{
  "model": "sound classifier",
  "dataset": "single English command words and digits, spoken by a formant synthesiser in many voices",
  "train_examples": 78125,
  "gain_aug_db": 6,
  "n_mels": 64,
  "hop_length": 160,
  "input": "log_mel",
  "spec_augment": false,
  "win_length": 400,
  "targets": ["intonation"],
  "num_classes": 4,
  "arch": "tc_resnet",
  "norm": "batchnorm",
  "activation": "silu",
  "channel_attention": "eca",
  "drop_path": 0.05,
  "depths": [3, 6, 6],
  "kernel_size": 5,
  "stem": "single",
  "widths": [128, 160, 192],
  "mixing": "cutmix",
  "label_smoothing": 0.2,
  "loss": "cross_entropy",
  "init": "torch_default",
  "residual_init": "scaled_by_depth",
  "optimizer": "muon",
  "muon_scale": "match_rms_adamw",
  "lr": 0.0019,
  "momentum": 0.98,
  "nesterov": true,
  "orthogonalizer": "newton_schulz_5",
  "adamw_lr_other_params": 0.00076,
  "gradient_centralization": true,
  "steps": 15600,
  "batch_size": 256,
  "epochs": 51.1,
  "lr_schedule": "cosine",
  "final_lr_fraction": 0,
  "warmup_steps": 460,
  "weight_decay": 0.04,
  "adamw_weight_decay_other_params": 0.01
}
Rows from block 12 of a small sound classifier, named by matrix and row number. Rows with one number belong to one channel. Each number is 128 + 32 x the weight over its row's rms, rounded and kept within 0 to 255. All counts start at 0. Numbers have three digits each.
Before each channel's rows are labels from the 100 clips, of 14848, where the channel reaches its highest value: "top examples" is what is common among them. Only what is clearly more common there than usual is listed. The data: single English command words and digits, spoken by a formant synthesiser in many voices.
# convs0: first width-5 conv (model.blocks.12.convs.0.weight, 192x192x5, each kernel summed), inputs 96-191
# convs1: second width-5 conv (model.blocks.12.convs.1.weight, 192x192x5, transposed, each kernel summed), outputs 96-191

top examples: intonation: falling; /n/; /ə/
convs0.43:107142121093201085131139167109092108102129111070202094116182125132123136131135133097148077154124169143180118149164136153079122121150064133129094163112151094149134088114169140137056109148139147158138139143122100125084138143082108128160052121178155164171131096125152071123124171148097109187
convs1.43:112114107112100111153112087155070155136094100130113095112123084163156118103163109136058114112051050108159079054132126111103125116150164111141115144123112123157183122117074113120107095138118108170127083126155164099122142136114068120102105113115097099164127108042121135083119174146160087103

top examples: intonation: flat
convs0.0:199078119143139090124168144117120088111110109151158166056132099099121136163148115137146099151184141143087183163110133100168127151161128142068129160151116115136114146135086119157111122130112172094154161118088136114148151128087129157163112152076150107137170107169091162089140088155127131181
convs1.0:107144175116131185091071099138127140142162120093132097146117168113120135126119184121140136066152169169192126075150144170128172168171096159139133140124125101143118199111110112095175153131096110139130106140150092117142157119148125160061157128219106155155076197104147130139127125168123126152

top examples: /k/; pink noise
convs0.104:125123102114162114104136145103163103145117130144145077129139117133122097131127128074146181141116072133097060173152090160149111140166132126142174132128113120112134170089164094123187112157175169099174121104115125116152134119196055122135097176127144123101123180149043134098143127194118152136
convs1.104:130127132105178129136104116095083139075110119162082118085158137090165146158153093177106152168194139158106098140144176191152194133163158108133128103139084163126101112089139133148129169109093073153151162087185157143069109136166102118114109090113040124074137142106122065114145102140124147147

top examples: intonation: falling
convs0.138:160086118148124181167122143176124087134154120123116175103169190073083100133117165079189118142125149095104079142167129120172143113168151068149114156148096127131129174129139130121085080149043121077154115142129130132166115142141128089097145133148079109184155134069161153169139056122122179085
convs1.138:179091162131077162130136126125175125194188147071127094143146125116111150151105151145125182064168127156161147209122133111171144144129136228135121140106133090140095156122142100069158162140141099125113107108174139129119132103144119177132137152139169126125070111181113139146170132171158147180

top examples: /s/
convs0.162:172085112130098137129166084089108144132104072052137094126106126083123131178148094128088157175168164104102119169060143113138071124152133121147098104090124110177118164090134171065141151147081162117122126042166150143164125125182135078166122126173108070138131149094055091099139238086130134147
convs1.162:101124158122096075129103144134124104117100130115175141161137147128160089128154118109151063122150119146181094123148158180143157169131123092086134124147116140159148126170150182138135152157148100135101121206084144082157100136113126126121196138116127167080167118197138096138126092178104133074

top examples: intonation: rise then fall; /eɪ/
convs0.34:187115115115112121102110117159063182149121123122113025184165166114100159147169151175103126127130141139113113177083137097139135194176126140138140127107158108163127141095116117115093134175104151058124065147148121145130114159159106094133109068140218140132137125104170131099163102125109110118
convs1.34:114118100126152047120139126108135080105076138160113152174060151111185101102115122088121131111118144093132078127166110098084109155063136130137163131205120135118108098078105115140114132113137096168079159102037128138131166072081145144123141152112063122131176148147080111124089099149128146128

top examples: intonation: rise then fall
convs0.31:157073115107150128115159148136183126172138116163160178140076132104113111168147123134164097098114102144110171125158110103142137111105148093107168135195104100101087136124064093171132168162148106094113153090103101113112104140075111151094123111067142098079148183162080151128156170150173123148
convs1.31:098099085123130128147159097109115100122137165120125101115099053126135134093159173149134169145130100075121090096101080135111061138128108120054097097100106131137101080091110070086126147062127100166107109144114137113161057169142045137164139134145135137131123131120160075085094049113107074024

top examples: intonation: rising
convs0.169:107061170115111116129146135132119155157070145075126098188126112072142110163107184109101087123136170166157200091087137111155161098138124108143123162075089072096111138147098134164152112151076118101123138181175138159141154170146141141072076136150153059128148091115108134191125093078136139053
convs1.169:108157125130079144155090074174141133140143099162138146114155130104024104135091194115129151101065102168090130114099098097135079074090119154120105142128123117118114114104086118089103132154090099106158126075136129151101100095207182121159105193150103134115161122083087137195147151176144086151

top examples: whispered
convs0.183:117111151153101096137134126127156082135104148167099119124106129108124082142116135124183103104111158046085145121174131121191161187136098096166156130184152113146121139110140120149113134162120141106132171155092145117103129139135118109068123089110111113115128121123084157098133117146081101149
convs1.183:163105127115119143077124156113121100126136191150157126131110128127116117126145091143139121126120110164071188148148152093131133141111155106089136098107115101098108142134134111096150141176202197051057131142099114148151099191149133134190133114134157149111130121143121153177088184137161089102

top examples: intonation: falling; voice: deep voice; rumble
convs0.8:164095095106140096166167093152043159121151105101128147143114127141139156132105134137128137169127105083162102193108112136109115100169107150104127141146115148151171137120130142130101120148082116148135146138109098161144217101138173136097147129157168126164143084099190125113136150127078131137
convs1.8:149139152154127111184096113126187214099123123115151097170184134121144066161104200159109108102090142083155104150137164152106106134182127144136122157096187141190174103140119126134131128102113099191094064153130145091118141124057086140143132097139108117093122065090147142104100128157176166127

top examples: thin (high-pass)
convs0.87:105103157133135171125041137127105119166106086117135129060111162101105126120147159176098180151146139122121141108100098128181128055181084149100125147091096054091165169140152160112072151186100166098153108098108081150073137123123102127162134108112162070109229146103076095107173164171100122146
convs1.87:140158145149177100150213148144137101109128135103127124079100135098166105120082164134156110134105181136146126093161134156175160095173252136121125156176091113144133172157140071124139120140115096109165154171132182143107167078103130134101104100146160143143117101187132162113105131089060111167

top examples: intonation: falling; /p/
convs0.105:085126144161138017151125111149172167134118146133130144148149162097107153095162206126147127166140085152129118107107099128085099118159149106121134132086140122122163141104143144152151150145157132117128179136172121155104135092166075116172131089137138099206145146097116135069140148114035121104
convs1.105:133132103126136127119186158093139064122158092136148113134118131192184057176164182099107116115106188123111055137155178107124131137102177128176123103150141153137139131125138144129115150115110138222131130125146099164138136151065223128076111125131136163121137166175167113170180130148167124200

top examples: /t/; /s/; /ɹ/
convs0.110:146086159157202135202082114152109123131144140125133132085119133086133132096133095149113093116127130160144158114116116122117133092137109059163091110148050113108185173148097105128126106115123147157109169134135116172152110139094092127080100166123125112118169120173110141190106105100013163061
convs1.110:166195128116142164115143098104210124145109124066183144195131147133158159104124075091119160195138103093166185123176156153122166075123105112146124128152155118124152177113107091148157133159167156162162141109150141114161127116187100124169165142118162131136130142113098171109126150156178100095

top examples: intonation: rising; /s/; /k/
convs0.5:140106105108122164149113070147108123124146202144101092115158190124147172137122126118115169098164103152142165116102140133175135102165115162193096105163038173127130133134112163104116171141118116110164138106134178134096133120174131173064199155132124120120145103125125125127172151138043061061
convs1.5:112137154127160112160209170116126149140145159169143150123076104126113083105153145143130099167126144098131154149113151139140113153118151165149094099110142109089134123098159137187124123177109129141126131127142123130112133133177142139144143151084081078132132129142150173109172135105081155159

top examples: intonation: flat; /ə/
convs0.17:146122156126129175133163132099138049136101109130095143138143164101119208163112086178127192091140186142080157114095145124109097159095156099137128111089057154135074166140112115093151161096131099078120174121194161133159067098130154130121149191140118141124120111144078135128112094183140137183
convs1.17:176127133092114082124067075106098123101090119155091104135155175122077162101103135117106122086117121106063110090120133082090105103104115130165101108122146053143165109059094117157105196126099088136159068141125081109165095107094093100136130077055094113083089064130160149122117168146163097125

top examples: pink noise; rumble
convs0.78:128033202123128128101107146121102135169167153086066162142148149107106122160148122119135123139159120201159109141112140114170121106134141154127141150095116089073104110160175139108132114124085150107118097113142140159121088109155173218073135109079112167171097136146141100141197140119108116167
convs1.78:122168116091116102130140150170132099142118106116182117083056164154135113153111161169193097125132113140084103103091128119105143094142124104148128088142067170162168176138120087091119116065098190125108166116135142159092114074124021078094101121120178075113141126111067100134137066105105126110

top examples: intonation: rise then fall; rumble
convs0.173:095141122122079193123138126133081172116099103142158221109145157150132164146149144120153118112105155101079165117115146154123157097157114117136130175123053138035072156178141094187085110148078121131117074135174136154155104151167114128125175142089169143107158167100127123093139113220111159137
convs1.173:162090179184116181157115126157134064140154166159057113118097151143131107085092135141118156172166101145105135105151165116142099113102126124108201104183113159084131115090122093124102117181155120044118190156122139098190150157131147081170142134069115125107165165140095181153139111118135139117

top examples: intonation: rise then fall
convs0.127:100167161104203083107113110126147115151118106119090193124172140106136109134185147079159149170143141141055141111103135139148143122147109172134099128090158163151118190173141081146143111128123124161148061099052141151133136146145081154093093167101180127146139150156106170147113131112142134135
convs1.127:142146192148133191129136107119136125118125151152116171130077140160154144155117084139175104148124158131164126105182101066096168164118114083054197108180087118108108096072039161114144127101120177119177180163076119179118171139137163168112149138138070138156091139134108180112213050126051149119

top examples: intonation: flat
convs0.46:156110134125156151107115134149156117152158170097105089103163140134121154174114167095147103125115146162091175145165112137146120098147120102147122125136064141127154123101121109135182141110188125119092103119109107139091135068114066136096124187125133115129132126131174182132160043149088166141
convs1.46:153123118142141152144152131168102117115093163123145149156125134147071148114132038135124147075137125178117123097149136153153116183119142139211112140053137143099147184103167176072113130167108146100198136146210122087123145161194115146124143165045143149071132143078103109136113114098122091138

top examples: intonation: falling
convs0.68:085135114129128136165160147118115164120094146119089093172134150148170121164118147000150000113147106129125105147103161129153095114134126114163116170104123078114099159110173172115035116124146135094129135121063127141141143084143090114124165151175149149137147132149099117157145129172142145165
convs1.68:141145127129133109134130161134096097181118096100132103109159114155150159156150118087093103120095173122150078168158093132081124176137126152128119102121082162129196111146121134117117129140107116126107079156137087119099149104129112132076134116097108175137093134020177172127181152043149192138

top examples: /k/; /ɑ/
convs0.76:102092123096189129114112135123134137135114067150175086131105090114120111140140162125219124150101138153099108132167105160139088163130134131110099105110102050152117171009128104121128099175104123085188156057132106136161127187139101155117149109107095167091145186128148164137130105123116138137
convs1.76:180107087122070135119079109187101136130137194194104151096122101181127074162106099102123109089109082121156145126133107100116118053113184099073140060101150202127113057152110121145092145089117063113151130154094109074152132112154141091102112160136166097147173076124092118146116161163160146140

top examples: intonation: flat; /t/
convs0.69:140058141090120099114128158101088120128122135140144083117187148094125089194145081157139095044178105187058125113134137084140121113175119119203117134082106123088097107174182125116155158151123121127165103101072156125180072125156117133150089191106144120138148124122156085145143065142114157118
convs1.69:115146141132172141111081116113087097107082097141171077112087128105096212035132129109139076137114122136113123156143124142075127094097087166169113118148135111142152176158115094100078146116123165122150100138167144112195113138106135136155170129128148158134084139091152118108084112147140145155

top examples: /ɔ/
convs0.22:138069151144189129145131142093150100157109046045146155136148136101121123146131128108140126142175147153110147127164120101124096031151145120155124236067027115140123127074130116102149106165139129094109153109115154168122112137102126095178123128122136168160123136133091118127139136116141122098
convs1.22:088142154072155096072134134091137167189117142156116164141122076139088135100126090130106090096114071085172110119144139104142178068171143130125127134115040119171093146188123097169114104067057098158093125160116127154115151110121132092117074143148158100071097151104170118167106120108064158141

top examples: intonation: falling
convs0.27:096117153145171156111183139067065128127120098091079110191130133097188108158142146091129092077181171152150089159068151088129120176109141210150119158188114127089107119080155142138073151177132140105104129146126135112165105170126146107097121144151086127146158143146078170123143113125132175147
convs1.27:102143119121103166171099147078158184129114078176179163070150084102140151164162137107099144087134136070080132161105119105105094152154152110113110170074144093159178191160131127105110134064141132185129117073101131110100171107092119119133086116154109139141125164046192083069102145122120128144

top examples: voice: deep voice
convs0.29:103153139087075133110116147165147130178018107114050140200101131122147105161174138117090118150167089105092092163145122125134151119140197112145106095088084078111137102113128192152128168146154128137136194154088188123149184100159115094114220165151080132096141113082126130129107124171105104140
convs1.29:141145065161062098116145153112098152121159129129135120126141180164127110158135168131123093143120158097219141173112182151191099099111117111137149105114136181108100104097136135169157036129147118190155101114132126082065164107050156137130164072107139100192132123147133121187153153065097114180

top examples: /ɹ/; /ɑ/
convs0.155:115071165127176094114115104082163154131137096112218131122147106081159185103108134130113111104134128136141119167184164094120189136136134131117121195169104135151059146146152111098140156145127149150166135161140146146171137046151136095123172129127172079154109132161106115142097076174064128129
convs1.155:128107050081127058100122145144126138121180058108143167142103133111143088128090159139167152140168110116145114136166128067094120081102154160154201168062135128093108089039112134147113090104097101109064112096099125115095125174126150089160080136116143132119133069089138110103162124149109169165

top examples: whispered
convs0.157:148107174200095119104063125179115109132118191113130130080121099136097110106149104087128118154152135136178125111154107148184130226150144106073115128082211114105109127089121103155173157141166138135145146111140143138158136110128160164089133144107127151137133132135156107139121097100207095071
convs1.157:132094179148150103146180160196115161144104084098138145189105114068110148174109114125112122100131146125115134176104126153123097154119124150190127131115120180097171185115217178142088148069119110103138143124119117078134113055123132073096134141131136104083135144146127100083116045083066130127

top examples: rumble; /ə/
convs0.97:108072107145157130143065141163115141158128142170125106088113093159122158146159138151183109118164073127115128156140144087147107048165167169126177204100069085117126110125186128083167092155138157111136167149093114136099132160177069212117155079099137137113127123156150134105150066155126130104
convs1.97:139130112132151124157114135147113115171119130151106164100095126084158124154093126151159230127085137167119181146130134180149143113160143075121113114168166128169171128183103098167096096111108129164164142126118143172188106135183147168109143152117199121114164131205121123153108176163183116215

top examples: /t/; /m/; /aɪ/; word: timer
convs0.154:093132145083178136139127132049148184135114069147114150124165115046108165144161149124146158087096096135100204122110122138153188116151166126144132145118108171141128112131097150112174155149129131143146162103109174141152103094166121155126158106085123151148139102133116118163182136103104123101
convs1.154:144094161153157098143135088108145091118106083114124129125094167160135124127092129126097096161137123128136100125089164128166126157110122138170104154110127156110113092154176072130107128136109108132070113060135128216058122116135111129082114111148119127120072154105107158116077105123115171090

top examples: rumble
convs0.60:080073127114071125165152162142145126148209117105163169121103147117166141167149085094137113143116131151205130088099128142161071090129091092139116150155108107153139161153115158080111130140126174169146191081168147117165090149129118134144123130077091144122166135108164132174159116116083169168
convs1.60:112115121157106138080109137153106174086123169086080105151145160142085146153110122127205114100152152120063118208138133153119136113121114210138113132092143103142183164105149207149131133134148123127098072116126049171141191147110119137129159145173134136122075135167198113077126093190159143132

top examples: intonation: rising
convs0.81:152135134148108125154117090081118144167154124101130153091197125126093140151107111126160159124144138086129124179069151153177127059129150156108105184096118188102135123091097122074095117175080101156121106148111124102167135131162129097090089130115144057165105148124177164203118132102154175180
convs1.81:144092129131119145096119102070132091127149105122086101160152103134171082056156169130144178154120055098130094152109091133116111126125122155127104121048134108147079070143131108092189133147164154120124091112133132111111141125151120150176147132126094117060177128190129142164096135130114092107

top examples: intonation: rising; voice: deep voice; /ə/
convs0.135:080154183169182081061121152118147169151051089121019135157136138093151160172168159166140128162121118155054102086117145153118116122153217067117130141144082063170115152105114127134112209162145139074117139121091109109122084154195114099125090082129144105114141158145129123131152165155135063131
convs1.135:119112057144130165154145143132148114130085159120165152127138065141178112080124133137094198104140167084166099116151136082140188138096152148096138137105146150130100122187161184183179051166160158175141118136160181185101197112058138133119139115165118127194197142120132140150123132059136151140

top examples: intonation: rising
convs0.182:157082095125122164135161116160107141153115121129091087105167106148153109145126112101148113079099075092105105131103123119138136130153139130128091134160121156176161099188113129101156086184098132133138148098082154139093099126143100160110113088147135131159145170122072088144154109123124099051
convs1.182:088157074054104085067143097071142115130145068142085145121079114105148098117137148132172137190152093171077156121102108126124135120098117121139148099133123156109068068151108086108109120077164148110132155103154072094144144156139108093145172120096106093092050092162132113152101167103119104124

top examples: intonation: flat
convs0.167:103114155131149202130115144140104070143078150101131121132086149091104155143131153169145159186181083173112103120111109156128090152149131138152124161109168080085088175157073134127198153164113094103147079158170117105092105105118069137180127219128106123089135178148121109096121124213127143114
convs1.167:118144140122163055084144128115124133128120118159114087107172124084146170067132154193113120069115092119088124105093105126134144123121148120171093100095087141119109109128079138115075188104105106073207072122132139069147047168149100119102118106121103096110080097134120143134092157111116063135

top examples: /ɔ/
convs0.123:114140145114148122159120181072127135107154078103123102070121094085091136138141173090132111168147210096104133133120105148173184052165113088166190142059059141132141123139138158138145104156058141153121176130136139144104139081114141127085139099129149111128147188098145117124101166069110188121
convs1.123:126137160146162167159166153146146126148131165074098140145150147097194119105118152174136145106110124105152141141108176169154068093231090154150146136140170106171154152131162097100105196116110090128155151098087123168131163190114106097131107118146142202146108128154134156134122095133150088121

top examples: intonation: flat
convs0.103:107046150164148120122116162158147138142094153095135152150109075140142164130121120143155111129090108115133129181123111136089078104146138115119121145116150082074154168136160099173157157174129197117179094145139122164141118119121071122093109152137209150149150141152112137130096052135114119151
convs1.103:089131110032189130094119103114123071151198139129183154194118160084112149126128148132141137100130077130148188142138164129127120140090073154164129107113073094136072172132110162135140169151150169168078151105137066035142135122154140088139145106168111088126066136164149134101118161167152149143

top examples: intonation: falling; /t/
convs0.112:141099096134136157125076158099098188166164123140179119131142109127148080135142165110141132183130099111121046199104130112124077071147147179125159100092194108089188118117214110091079132126133097147137125138174114145089133089123118134055132124052174122143149113086168103117186129141128221068
convs1.112:137148137221135125156085096166096120143097167144065102105175128126139157113144121118115181148157151126127166166121123154130144161205141106174084118132170125161114204149082171140138136119079095201121094116094146120112131162187121139137111130192100168152130189107148106127096097100149153153

top examples: whispered
convs0.122:120136165181123183156170140156138096145065184133158094118148108102081126098125143108157154135150157134146146140158122089171144087129096122131141130131105080059169158102121128165179071165107214117138138127139096173131138126089103146135111129080117107146111175174155157148124091116128129174
convs1.122:099127139067142136127067172136151096115069119129122107094130147140158179139140103162092086115132109114110131179110151153137150152122082147135115124171127162169107151082121130108119110084139187017109148103145165129130138126158106090075158086130140105126103180132060143117149123169125152119

top examples: rumble; pink noise
convs0.74:148039096105094155168146061165140131121186110107158097118134165055180124136121107103181103103088196120082125173120147159119119122195084088137111214115123075113124130178130169156118136133116127152154145131125100142145129102124089076083138147172097075162172152162096153124095127183094123130
convs1.74:077158199126108129164128148120098141153097136120106093106118208137135159184177148220140179148173174124117096127123159178169154121144187215165123161114131146169157169023158134105161149196145101156107150126157167113148175077102147136125126154146119157124140147134205114119142114109111182108

top examples: rumble
convs0.163:127119111145126140207141146187124059109138134164198109113136123159190126132133186065114047086149186106108141153116136127142148097135129143137138139183166118106046111098112098164151123152132118041163113145104145150168165155145124144099170150093133142132149126119076139161131106153125129138
convs1.163:196143110138112078137098105134116206153172162084112093114136152163128041085144119167142182141125167152173133114170120165131168134130145105155147088105133097111141109129140115113125144149098080229096078116164201142110091121092148113136122129192128132144135114129155106155104108066144155116

top examples: /ə/
convs0.118:093078182089023168117142126073166084133104117141136132107148129014126154136153107099121129121163132179134167110104206156137136156125150156118168141156106107136083065133110136171104153133093121134109155180115137103109125075132153087100095192098161045120139121148118132101153134133098114098
convs1.118:134112106103173161153092130168121147152122114141143139151152153154164134121117149189141154094115118169102135127077184095073070180126149182139089207089124117126128174145158106111138104087178120104130097024159132150103120103115079133107156100193147139149098147153159138137207127105170137167